{"input": "log_mel", "spec_augment": true, "win_length": 400, "output_stride": 2, "init": "kaiming_normal", "residual_init": "none", "optimizer": "adam_atan2", "beta1": 0.9, "batch_size": 512, "epochs": 53.7, "warmup_steps": 80}
Rows from block 5 of a small audio frame classifier, named by matrix and row number. Rows with one number belong to one channel. Each number is 128 + 24 x the weight over its row's rms, rounded and kept within 0 to 255. All counts start at 0. Numbers have three digits each.
Before each channel's rows are labels from the 100 clips, of 14848, where the channel reaches its highest value: "lies over" is the class under the peak. Only what is clearly more common there than usual is listed. The data: tunes sung on syllables by a formant synthesiser. In brackets: how many of the 100.
# convs1: first pointwise conv (model.blocks.5.convs.1.weight, 432x432x1), inputs 0-71
# convs3: second pointwise conv (model.blocks.5.convs.3.weight, 432x432x1, transposed), outputs 0-71

lies over: /u/ (57)
convs1.285:131151164116171136137149179140130134140152122182127123131143117092107128133086138102153139129123139122134218098128185092128073158218109121130144121125105169175093126084169121107112183125114090095111130144129132114122
convs3.285:113166140106157142142156168129138132153127123101133158122132109138142120112134117110120144114167117141130172123083118117116136140176083111138157167101180102130095106132133146130175101122108153131147145139090102091099

lies over: /o/ (87)
convs1.239:143113146125131128153104116127133128137155129116136142104103123122141136139116134141111125109175142147123109122164054073138138144132117152152144111146187111129145187136122128127128131130165160131136157113118098149121
convs3.239:112103123104117140111141095118141130124133185133174120121097133131134170129111151172126116153128120119092111181118125134177129148125155109102118068136127148114106136136123096095169130078089122100132090108145138056166

lies over: /ɑ/ (31); /æ/ (31)
convs1.171:129109140137110134144023108136130164143126132095125131179127158120132107103141109108090168142128128110149137091159158147134132145112143115109133107107125130127082107131103174141154136072121112103127086130141096129141
convs3.171:159117135176156143136042143195152148131133138123099149125150128145173117132108166138125143148109109119143140130116136089094128148109102118166148127132097161125138124127103148125118125106148102174159137131141103143118

lies over: silence (96)
convs1.110:144112167141149136086137098125145139122151105144126114161102146098121130106152092165152096140077159117096145140134116141134137172126106159146133095136128103135141150139115178124112104128159113134100102145129138145156
convs3.110:108132161114138146135049120114143155116112131139181115109103135138134112126118120133121117136112128119129110147151142127124125129082132086182151130119073124068109134143072117098132121126114123178112156151105115137080

lies over: /ʃ/ (48)
convs1.398:141157119153170111110149122087117135083185094121081150126139115113103170107142103106068120092089132140133158134096116150127134127127143138072123070139067143120110115113136108103137117121141154126172174123129134118096
convs3.398:159153145144103112128128137126125172102119134117113084119154111119100189138114168141133064162090114099096107136123149171125092102103137104139119117136107127072137100138125069097080124127162126189112088128152133099137

lies over: /m/ (60)
convs1.29:151136101155160103135100134114097117088158131073124151177133106123141094109143120147129153150132104092111106132123142131111090107146136153173105136139113112148155096122094134134153145135149133128122158134166140111089
convs3.29:110119121110101150124158142155178156133143167121148151133153102131111165111179125125179133134126133139165135115118142140103081125134118153139149117145104144119123140092137121092120138121117131138120113205107093125171

lies over: /ɑ/ (33); /ʃ/ (29)
convs1.139:124122091161148108128117159148132151112135126113092147196125123092148146133122140090112064106120109106142204176105149168115114151112149149075149087130125125148112084142155147130159168124080159145138142103154133159084
convs3.139:155150093115063212120138118133093127118176145123117204126126090151160128140126104149103121096131145110122128139148114130143131162171116164066109163172122131127086160158145122132123122125148103088153152140102128116121

lies over: /b/ (37); /u/ (36)
convs1.260:096122119129155064128133150123097163162056120151112118147100117117105146159125107145197119116159131153117160132171151168125112174090130118127127082092084141128106130130108149126108125089087110129095177137124119119129
convs3.260:142110138112114149130138128129123143160116105159107129147111144099117155215067162150093147149150135092131116136141108142096151157103102101113105137133108123123121118145128115092127148123138150110177136132132140142143

lies over: /u/ (55); /t/ (37)
convs1.275:119125142152097151152158117108169140139137096149162134170141121188056118108157129132151154114160137105083134139127097138127140102119128096134130119165067101121107091108145159145130068095239147145145154127133133093138
convs3.275:142115096125108058126149102091146140156127122121107136132125136130153091150147155124139078112123123103133131151103120167145174091147098137128114104148125128131169140148150144164152156112109143118116154129100095094119

lies over: /e/ (51)
convs1.422:119144139115174138145171167152144136114106099150151007133124125135111144204119148125101131083115147129145119133150134143165111165148146141125127113122145119124117152152055123147123145118109131147090089096115113107129
convs3.422:149162155099099126147139119125119108193073115117115151123132178132128101204093174080153123136134098088130126118109129150130139146114115096156109120146165173076134123132117128133163148116141118148143106126116091132129

lies over: /ʃ/ (32)
convs1.409:108132087153123159134106144157133116081145127134119095118115127133116123123107111125138125150123118132127141145121147075136133123180122164142127147167111102116164125139164112099133120115094176151136120151079121105056
convs3.409:143147129099174152138160144148155104117066140139124164125132147158130117124165109179090143143136104099183159132111095124110148128173130158120138160187113091152138100120121167081167126146141129121189123119142175123128

lies over: /u/ (51); silence (47)
convs1.249:127135134144132149148055094122135151121164124116159134126129099146139155146109146102133153086145096124117147138181124106125105117141149141124102095122130108174145144087116142116152136109117121104124154138153134155137
convs3.249:141110128115095126109152155124132139140143060116102126153132127090131157137143105121135150139134092104130116131126121142165127139110114105110115116127173128123107108114105158133079136118152102143096158104147130169117

lies over: /o/ (49); /ɑ/ (31)
convs1.237:156128161136139160115137117131135127137109173121100092137138101098139128113140145124178124110117124103116092163124167140097154148135112187157159166112108146139124110101135118127130160116136084100086117140137166130128
convs3.237:137140109066132139132137095128101136178152096113115227143163172144115108165121128113117148139113133155149080115123143122143102122130136113123125109089077129140105137115108134129148089104105121117138141124092149096140

lies over: /i/ (50)
convs1.278:114145114124128118127146114126116106119126161180160122142125117093119137058094117168108138098121163146110144078102136166162127115149133063130089096094119140110133113108138112136096110090137105118137135165128147131100
convs3.278:134104113094100147174142130091124162119144109105121135140068092119132119127146136105131087112125133151098094140116156131150112131138106158077152135132156158094119169152098118106106089156130145120117141143149109128124

lies over: /ʃ/ (26)
convs1.62:134126118133143138088104148132150086075147174143106174139122077132106133130101108136087159134173151134136154118139156173124096163136106161111146077114126153147077079137137131152128142137123097110145130168058139140111
convs3.62:089133127166118109102127131162125124143081160112097079114146108119177115154074144125137084124142123131110105099173131130176087111123172137115132113158133126148223134124160135177129117149132154149157111132167122107140

lies over: /m/ (69)
convs1.356:086126121159109145124107106155129088142129163126160091068132152155069145097102121163107146128126129128122144114147168122120127111136092128118125098078110147128152136175177157106112137114102102120143123058147117130067
convs3.356:089131110183139110113098142134099141125151128125103134141121119108099128131121141125140131113117126107115091119108157150134163139081149086133120094080120102111133111093099129138143103104123109117165126128125110148149

lies over: silence (79)
convs1.57:142141080110104179118126135113095114165150132122092104140125131146131123093131119157103116145123150100155159087159109140118169140135098118120112126117095148134149126133154125109100159132114150144126097095114125131137
convs3.57:158102124125133169127101135092158080071099118137150124107139124127090088117117139115143142135088107095159111132144165145116091128126106117128145128168133123145121115072155089133085124147100155132128153161126161126136

lies over: /i/ (90)
convs1.289:120139125100124123086143118120116115162133103088122094153156128124136148111168160137162123166125146132132134111110117107130143128163164141113105180125126121156133124081134143131139130196120151124093130089155128083132
convs3.289:163142099121141166129120120088130142126128129148137162116133139126128108132101122164184124119060149126070084143122123151090122137108162106125127114096107174117134145128080128112144146144117125142109164181115125124134

lies over: /n/ (78)
convs1.339:119129125074173150160133173118059152152080159154149122166122109145120144135108104157155106124137143138144111140138123174077137135116089156168109171108105145183090136166183092109162110111116111137107121108128127149122
convs3.339:151160128152094151166104120169136125108164114153154137134080135172156094109122133111130116137143137151125177119146108113112117131180148092128137136142107093117101105099108146137148126155123151155146135103139160116109

lies over: /æ/ (56)
convs1.233:134142138126118162129118160111088115125150131122120127163103142108150154117140120129149136132158133120084105097145085087143114144164129137182184153165190147195186133120137114108085101117137184118125152128061122141117
convs3.233:134181122164153169146124110145154157129123159159132135123101134124108138204126131144174141158128130138104150136145124076101133172162128120156148155111126105123151124154163110139151121123106158143105112113132128105161

lies over: /d/ (58)
convs1.380:076146092082075126120153177118138113141126151092137157153120115144136141148116138105120129110188127139116146090114172157162154092132120173122147150152123157105157139168137104099130149148125160165143172099140157119110
convs3.380:104134119120125106128111125183131106133118122144134121151114117116119136130123126132103125175142134118171109161132110132134098119104134117131121076118109151159132098123091163149079115141112144087124146148147130168124

lies over: /o/ (34); /n/ (32)
convs1.219:183118152102125134141131150113130142167123080116082128131152178147160120148148122128130120142125112159138131149111122134155142162156118081186104077142137111113114142097159149179100074125122193133089157129119116144151
convs3.219:123110123174184128094082108146131124139158099063141110127131113154131113165077141134133067133130074172117132125169138117147133102135110096116116067129123126140118088126142124128150174153113147137128089122105157117147

lies over: /b/ (90)
convs1.317:145097123149059124117165089117111121141081089111133115097160157128132171104154122105165093099118109123157121122062164129138118183134161122111132122110118103154128115125124162112074138139097122154116110134137114137117
convs3.317:156109145108144154141124107122146167073103109150153124142109105117140123183122082132116159109159143111144116128149187126124108143132147117149150137161109170078110102129120148152125117117106133152163088097120160160145

lies over: /æ/ (41)
convs1.281:087127150098108173168104105098088122133090110105143180162125125127105136124153160125133107147175129129117110100150102098089131111108071102115110146115077146126066168152151156106126097120174177116119127089110127152145
convs3.281:141116158104116138173154121126150109163157111086110107109077142097117141105138134139165155128136075163063132148157137064097079145109126106145156103113123125135123118119145160153096114089135095157158154137109146112107

lies over: /i/ (46)
convs1.100:135135109141137141127098159148140115113116161105106081147108117138136149147113130164101135108188108151140091148136109138133088166119107126106122141209117124170074104126113057123141111142114124145144115111126108129146
convs3.100:137092105166097124168133055138161109119134148073135090138149106142124099127143133144177149153145136142124127129159142125101151123126130121175152103124126164139131113118083123135117189101131125118150141162140148126171

lies over: /t/ (97)
convs1.138:097155098105129096129083185138123130119175155164113113149121159191116106151129138133141152104184133191108112139103072084188168082093141155127188118163128150105124084099137113144165097082124104111129138117128127153111
convs3.138:130155107125141086147140107122131094133148129134153152155145148108179112157072138145115128098148136147122133114143108127134143143147152157120128126162132115118137131117113157175123096132128141119157106132158129110122

lies over: /b/ (33)
convs1.194:126157118125129123120126120116119100121126109119094127114092127157158151169125138146116102141113100090145113132114111066168126112142139108143141171143135152121107138163128175117122118121130075188141102140154115142098
convs3.194:150134128109101125149142122125135133103127059139133068149150160134087115115156154099137098157101123139105106159134144113100100094116093065185136118076120142112116142098139088124133125125155128174098111099074135101134

lies over: /i/ (76)
convs1.187:152148084131132114184112117151114159130113172129140117089093146080130101141151095158115130140141136115147067148118138157140112097124105136113162122131108132131086145134123117124149140143109133153094123138121142163186
convs3.187:124139094178135135145158124120114170101125103111120137150136073136123103137163133136136130128165146091155130108129139181165082142080137122136095111107160147111128128150100121149130157123147103097097128132105164142120

lies over: /o/ (81)
convs1.266:144160119130133137139067155128149154131177138104138131079112149095188120103142111126133113077142091128111096145128113142159126137150141111114111113138153133120123087065142130146138115127061115123120106149126127144131
convs3.266:122129142093135138132133149113144113132144148126125119109112110141114138124100101119134115096158157137105132140142082150151166143139136095126121128106116166116112156102136124170123147146105174123161097150137119150121

lies over: /b/ (29); /d/ (25)
convs1.222:149100140169099118145169211160111157096131083126129163112133120131128126140153116132141101128119143123126082124080115106124135126146181151153112093122089095158092103094141126137133098131109087118117149109126128110098
convs3.222:187102121098180121106113128143116153135054115146137165087151115154092145105130093096111193123129147124157149160129111120100123132166104096131182136109156129146112122093137140088145126140133133104111136134126157088140

lies over: silence (61)
convs1.375:136132134142177083075067149140084099139133098160094139126099115107106147116098140164147157117141122110141160134111156119127092090149150160102083103091108144100140128152096094103094119104180138195139138129121146148085
convs3.375:142115134084131121123125148112127062086111098100176156126133093120097104095135148134081088105148096084131133144110135186136125097096150131147152126165118131124132170152130140135104136137106161141147113102116100171126

lies over: /i/ (74)
convs1.243:129156107097125167079112101120074136092100126185130101122112120167113137140155107084140159124114147029123140135128173152161168134117130091150090093174084110148137062095104115125135108133137111142101156104102121129124
convs3.243:168159149124114155136095121153116123107119102127083137135101114098108152151108076069128163094124148162095127141144116089093125152133120149105135106147105136137149145139155123108159157126114157104120135193123132105112

lies over: /ɑ/ (69)
convs1.153:081171159118131135170194122119115131123097126106125085105155144062169152152098111127127125155134101137145091117130098107114110159086149129168111140147155147107123116132146110142137092143106092096141142148165137116128
convs3.153:122132106140095122117113132133101126111108086113186125125106177139122145133155116123132122111123126102129137133164114095136109092126138156113109123092130103150125138130150131140139115114109100120112124144145146128091

lies over: /e/ (51)
convs1.115:084142150137122118146127125121072143126108134106118113115128163070105153133117137154161108148099077125148102097122107122109140150122153106092139143117113122166125167115163156147139174125000156131124140125173089138104
convs3.115:128168114136089106101089154189127123116139122141093083116104116185114108119116149106141147133123116131142150123109127108091105120138148132131153130100125127133124132098127162112141145124062165147108122118169178131135

lies over: /ɑ/ (59)
convs1.393:115098152112155117120088120102133114110113132104116095142113106112137087117085112178150133141135172141097127150172122069122109120102143132123168150120121125094122137116115107139131092135080145072086131140114107139101
convs3.393:147120126130121173063072123116109106121123132103140137152124141105127148118082101149140119135131080134134127152144139139104116096079191160122144096112111112132130115099131067142106119136157104133119097125092138120099

lies over: /m/ (49); /u/ (47)
convs1.360:171118121139150147102168179096143123121131152145147154174086132140122126119130146119140120140137117123139146102095114097141154143191170139080134126095083116156132137124136130109080133123123106128120126170131147177127
convs3.360:127136156124147143139123144181121131151175122097143125160142142136171144091166101142170162126183150107164170150126163099115138131139122127160099081139119133120091147137104139133100087155136140160101167153122114108155

lies over: /n/ (48); /l/ (28)
convs1.70:112114120104073121126153144104108167132121113125154136105105140127167113135141115131098118098120143106140140085107122158078090108172162111131107058100118115164120109107123108141173072120121094112095162073161143110102
convs3.70:099053158139127116112160158151128106128129078043154134155082112123129114110122141125114123147095150149115050110108164138148092114110106166137140114097154122138129145167129093118090092097129088132124084142115110127109

lies over: /b/ (75)
convs1.215:102133096152059140144136115117137114099136111174153168136077120165112131137120113137087139081170141149136155135130108095164130147098137132143157149132076086173112162113181172074090155117129142147123089103093092139154
convs3.215:161088146142131156133133075144117137133107056126128136122139132156119128134151145152143118140144168120143126165124140136138133104126100073131149150106157101154115135097166114129149141143097126110146087135147100092141

lies over: /u/ (77)
convs1.227:172134132143105105138130134137113120146129135174129081212147139154139133147150092161080136127157129081166105136184136134142150113114122123115154147133107083180160129133141158109124148095062109115110122142136103148135
convs3.227:127145099091133119130125180156120086074126136128145134083139102162121119101150149109144107154151113149166134118142148117102165128098135126126104176149143127116081123087156154143149143145112115153171127150106137140132

lies over: /u/ (55)
convs1.406:142130090126108103116117149154113153130102156103115114132113111143108132109145108103150120199111129180143081110105153120136125126139130113115162095161085109156109115105125143157095127152077101133130096116156099134135
convs3.406:103129124127130139124128146123126126126104124089162156129141126166122164124142144133128141182137165134113130136082138128100176153151111144144100129141131140123143169150145109165124126159100101110133122134106166161190

lies over: silence (83)
convs1.50:109069126136088153123107126112124126144111129122116122075129138122147139135142104141140114095110108116141111142144096127102108147119151102132127140136098137188098159121111162147159124139123151116125098137129143132121
convs3.50:131125107119135167179112151115175137134135159144136140093082141108119099123106112136118146142111133148085117153138144121135142133100139124155095142129130115161135102116123149130128140105139162145176144114120126100136

lies over: /m/ (59); /t/ (26)
convs1.45:131131100136144127149143166080146108134125170141129086132142124107112175130104138118110117120100114150119121088146138131173138142118154163110165136115130108138159180081149159129117146105156138142150121105130145106113
convs3.45:130066126154133155094117119152177123139145138089135151135145128150110091148107108129125136152172125108164153142129107124123083138144129153089091125168141111139130149134092099120099109115133093125129125126162141080087

lies over: /m/ (66)
convs1.211:152106152116088114119111113104106143151119151080145104180136157093111159122143108137100105153163134163159124121126079161136115139116119099134129111106106135161102117143147154104133143095200149140156138130176164175134
convs3.211:162137134114133101130132094092116162138107158139186114129103140162088177152114121163113135067126093122155090179117160153114140134125133106112151153152070098119090145083150137042160141123088123147128127142151124091156

lies over: /ɑ/ (54); /æ/ (37)
convs1.58:133132097108135097126176135102115110124096124112109129120119105096111084134128138126109154176114126138121145120123130153163153155136099157133161134057124145136117152127151132127100125165130128135179125097078173157110
convs3.58:149139087122105122142160136144114134124116152090125136124121158117150171124104132138142123099149095147154137201120129146149111111133099093127123130083106126119174151139119123124130131118108108132120124140136138092055

lies over: /b/ (87)
convs1.235:155113159126109093135140169111087125077131124134132131137110154108135144144099135182137117110108152112149097163139176114163154070153191137092121106119101133187128157124052152107158136156181155133147164101143139170142
convs3.235:134145136113133138146127117124124137158125113137136166124133129142119145133188130132085084112125126112120103160150088103110155128154156105133122123135150116123123133093107157163171127115113139076167136096113141116136

lies over: /u/ (51); /o/ (35)
convs1.103:151125138127114109174091136123161115092140158146148127132132116104124129115153151154114118131115140158145132151110097117172132125121090155107165155153126107167154122136109161098122147128122086127107136144179099121117
convs3.103:165132094124166169109128139113106117139140121132115104112166138089138122115135121145159115107153120144128132140150131118169128160143121143085126113102135156080114143154136141133096140176158143163121111160094137116100

lies over: /ɑ/ (53)
convs1.55:080120115137143153102071165138138124079162116125077084119096140132141139158117094114112115142118129100169104144107132158142136142155121138114122102190103144133127151134128139133133090157148148113129165095099169142136
convs3.55:115129130087127124141136160126135087154148133125092130127156089109160076160133132177123097130111148117123133126141111113136119105146149145097168133108120096147082120101157143117107134102129120097095120119130144101135

lies over: /m/ (50)
convs1.280:088130052153082113139108082122076138115139144130148170115145128144167094142175162165110155098153074128130121167122169107140123070110145094076142141175134153105137133111165106146162132144061118152132116116138121134118
convs3.280:140105106154129122088047123162131095100137103098117122146096092148110124122161119087113119139140145119123111130159138135118128139139080137117124070111094081147154150162120114115146124070149114105106142127132148103113

lies over: silence (54); /u/ (29)
convs1.358:077172174115155143104091132125130106093163165144120118126107157142140124093074135114151096120107075119119078108104107126159163128146130120109122137122118114177099130133107136113152102143085144125110159121159168113151
convs3.358:109132133115120141127144128142104159158142118125109133143153179136160128118117125128120136117128085134125142138123151143142177125145133161148155137145105106121138126128131093108101141115139142146073181151104156141144

lies over: /e/ (51)
convs1.34:133102113138148143125196103103124145154102129116154140113158146119109121137113110161128113085120165163110130125146137118132146143107148168122112132115142137123121120087145124170136122068223160152118098167124119119132
convs3.34:150086159131160152126165155116105168121140100176116173140119138156110130096123130145126129117148117129134144164114104129148186135113132128126112137118136049152123145139145115123139143053102162103130114135101126113150

lies over: /ɑ/ (62)
convs1.390:123171125152105137120031140115140140101097125130153151137157128157149118097073121075075144136125145125125121142148121109084106143111138139116125101088068103104082125112139067131146108116114104103146132137138136131117
convs3.390:126122125168128126076071105131111096148139091122107123144138140127142136107163135130129119150111086109109121118107102165123153169128149134167130116149104160147145156139087078114094128123134091130098130167121127124124

lies over: /t/ (45)
convs1.109:104105082074105120115106146122139161116151146101115131085114113097125150114112138139146104124124157156132148135095105078136144126115142071081138091094126162180120118132168113088135191132145106119156165115126123105091
convs3.109:115139118114096112168133112104069120144130115128109102136106143138103157099149163120111120135104165117145118142106119122110122120117142138091132125073122157100100159111162139130129126128148136067131145132114109151146

lies over: /e/ (65)
convs1.310:093144127121104129116124121108108171112126101142116055123122131128136171145129145091113136119092151109125136122109122151116181200109106168109099151114110102115144117138125177132145123110167108157120117177141129123107
convs3.310:146142110124121118148127150077138132131114160133143184114152119116135126145113152086113113107129172122120125129136093142125115141129131131124144133110147193092118131138124121124155139146172085114174109144129124116109

lies over: /u/ (93)
convs1.154:132157119155150123100142125145159114154122113121132145130123147148164124108131140146197127099135123146094103121154117063113197142141091131160119142123137075096164129133145114110137059114149112149121152146107091167106
convs3.154:096146094139118101164188102139149106137137090123142113194180131188096136136134192125110085160146103173110144105109135157109122103097098169145104103112129143121102140135131117106148116107143089115150152107132127124097

lies over: /o/ (71)
convs1.412:102150139130101118131132157121133128130136086118086110118117114087128150104120117121137087131142104139133131084122128151120124137186123108123123082114118124190128113135118093142087160137163119097156135150154115125171
convs3.412:126093114122147121118149111109118127116138134128110140090176125101130196117136138124122108144103136152158101131137154112146148131107132101090127130152125146158144164124155130140106159141082111134118130141129112097164

lies over: /e/ (38); /æ/ (36)
convs1.79:132161097133111179192124089140161172136133119142136123134111128109136127188137140152116140132139157123121111146099128162148138084075122127154154186110112122142126157117155079135089125142097132150107105136100134115106
convs3.79:104113125116118151076134133146128153162144143106134136130132173149141133132123140190125122133150135138127116101085086113120141118089126147105122085125131123167120167138120146169104136092118094074115141129148142131089

lies over: /e/ (45)
convs1.214:136115106135141128150159123144153135174117137112106119146190121110149125232147130119135144142111132128134141139180150144124128149140091146090124119101120079095107122116111107143139155159103132139148135124167100125106
convs3.214:129106149168149149088128126129108114165096164105130148108128107126146166205102122106144144114118127144115154124149131071122135142121133099133120138107131172109118149126103174115116151138134113121129138137145146108142

lies over: /ʃ/ (76)
convs1.162:100101125147154129104161136136112116097108089169153145121137120118109160099106109141107175125108117098170135151111138079123109095120143121142122077146139123146150163095149148117093142152136129142123129120122149119121
convs3.162:078111088081078062128141136159134110150135120083110115143135124167090160121141139124165113127114153142125093134162106146140112117115110121119129154109101106101123099135134140128174106146143082123107100145110139118115

lies over: silence (90)
convs1.343:110128097118118119144170140124147121135109103113149136152102130111106140148143138120117143139093129093125114141128093123174109144097138164186126104169102096106159149135114118153116075160109107138106087139166194137128
convs3.343:119131130127075120116162118118111138129139121108142135119131130126151105103104137150128165143119125143126123134081117140151117161132105143103144116139117122114122137144143078130127093088162158117131118146133174149115

lies over: /i/ (49)
convs1.362:110129103126062127203143139126149125128137134144124071160131130134135110108157175124173125122133108156121131138130138188100135082153141113135177153094108129102116105114159108132129120114177154144127136104179148136138
convs3.362:164131116160102189139135130120147138141097157181112148092121137094137125163074156120151103169131154115065114124163096150130091150142158162111162167121105114111158139142135133106123110122123123116163128131153113109147

lies over: /u/ (92)
convs1.18:100093103147083164121176118139116144120132151126151125120134124145148137181126120166159108151136149119075134114104130149121134137097111133167124143132138113112113138102143182129128129139136112129118113151098177134135
convs3.18:121090115132138155130173118145120137140103116118193182137144138167092130091135123164194084114119173154058128106110181159168122074149137169144130159133103093145126115108136194103129105143145123046132079143144164133123

lies over: /b/ (74)
convs1.207:143104107124094135124167119137138122129154102123134151174167168135158124193105122143054079115104124105129150168155149158142133137145146098156132116143150112180149130155098147084112114108138118141096097140092178146101
convs3.207:090144141091109162110142112131129161151113156107080118124144123112110129132121112115095115131121094147132079102092120098145107124068137132112155153101142119073112097160152109132117089159128096102154127121129098109152

lies over: /u/ (76)
convs1.177:140108133153119154130158125091143098160108170127111102121114118119159124110134111094209111151108105134148097123172182110122145160126130162192137135151143147108133107166147135089106114128126071113107122148132142177122
convs3.177:187144141091140071097129210143161164094151123117131135123175121145115105115078148127123096151147133143150088124148169135148090109106145151156115167125148122142119141130096166093143096156132106170148134129117097129091

lies over: /o/ (47)
convs1.126:147127135097152102125158136105143159136110147129152142136078153109148136115113094104191140141140125138098133118117146182166103140106089110119166132109063119146101122105125117136148158111113156157113158124115059124136
convs3.126:183103120126124125120098104120153099161109119104114139092118124111166124110169107080136127079117110108133086138137134180156122147109130146145148105131149130171150115177182136122096127160155112148096140135155140152117

lies over: /ɑ/ (71)
convs1.85:116126116123087135112093151125118107107124128166137121074137157133115062112103135103160146096111125135095169117134136090090108167125122109143118160112124155099124127120148161156122149104115098116117157128092135138100
convs3.85:140111104100174111164151111086127096159107073152111077136144159152113132136119151124114139123114111107146177138106127158087140088149127130141145157080168139134075113132115063108112109116102110110118144119126147099107

lies over: /m/ (83)
convs1.98:107090113177125147120122143117155111154143111124165138106128141118099106101114148144133156090125125114162130096156135155121067139099146141093090162141095113114115128157161161127091161138123146173128104100143126177154
convs3.98:149147180111177116127120166093155122111078052193144155112168136103143153126131134129107106111109104149135140095097128123083137104138100110180100167130124116154146122103100154130120116180148155102117151127070141135131

lies over: /i/ (44)
convs1.76:137126109121128126135109102126144115125090102135120148141139143085178149084100165143124151156123175182116130155080130128148066116109144160158121161087146144141166120132129130160099119118088147140155128133110078154117
convs3.76:108108147130104105113134097126075097108121087158153099143123137120099159159133080128149091138167096131107123135107092163135190123108088163122134134123108121119166159150171115156119114163094161112126139062099127117098

lies over: /ɑ/ (36)
convs1.192:097105152149113155116130127131117150126146160152111144178147111086128089154127154133085144109148118116167167145137142101144094129149115119104074077169148136133149117129114161157123157130109174118135119121092142129135
convs3.192:113122120117157137099159117101151125112148168151133182149126119095142121111141131184073083130144138117152096117144126111157148196097124114112115143104080131090125123094096126137135148134128120137146109126087155115160

lies over: /æ/ (71)
convs1.251:148103148147143134134132125108121092137156092132157150132096160116129152131148123170130119119126103083114105131133135112126115137117155154099125139141130175097113114087105088156132106167117120165132121110142172151146
convs3.251:099149124149152118129149149084172076125118141157096111128158116119153110101064146116167143164112138123124133046126100145107120161102114124114129129143131115137152087103098136143122117113124163172116142141128146156155

lies over: silence (49); /n/ (30)
convs1.22:116139120089164116146147123113098112117121139106097126159113105130172086123147120139134125104095123163110125140131122183164113156179157116134070090158173119108143179147112140134127099146161118151129146095107135135128
convs3.22:139122152111133086123145138125130169136126127129126126139153134150143133148131151151161110147165116185150114112103104161097102109154134148112144157124092127152120112131158158073145141144137132152126132173101099135145

lies over: /t/ (55); /m/ (27)
convs1.168:085096156144108120100116141110142142121117099105143120132152091109134142102104144118129151158104109140125165140123161130143072085118113134082102106110149188069122119141162159164111143094118139131109173124126122100114
convs3.168:116121092114143130173173105104135132125132094145131123119122134118122126149130104150161107067075104119141118128066120115090088136088134146159121125131084173126137132100121132065119123149188096158056108105095119109103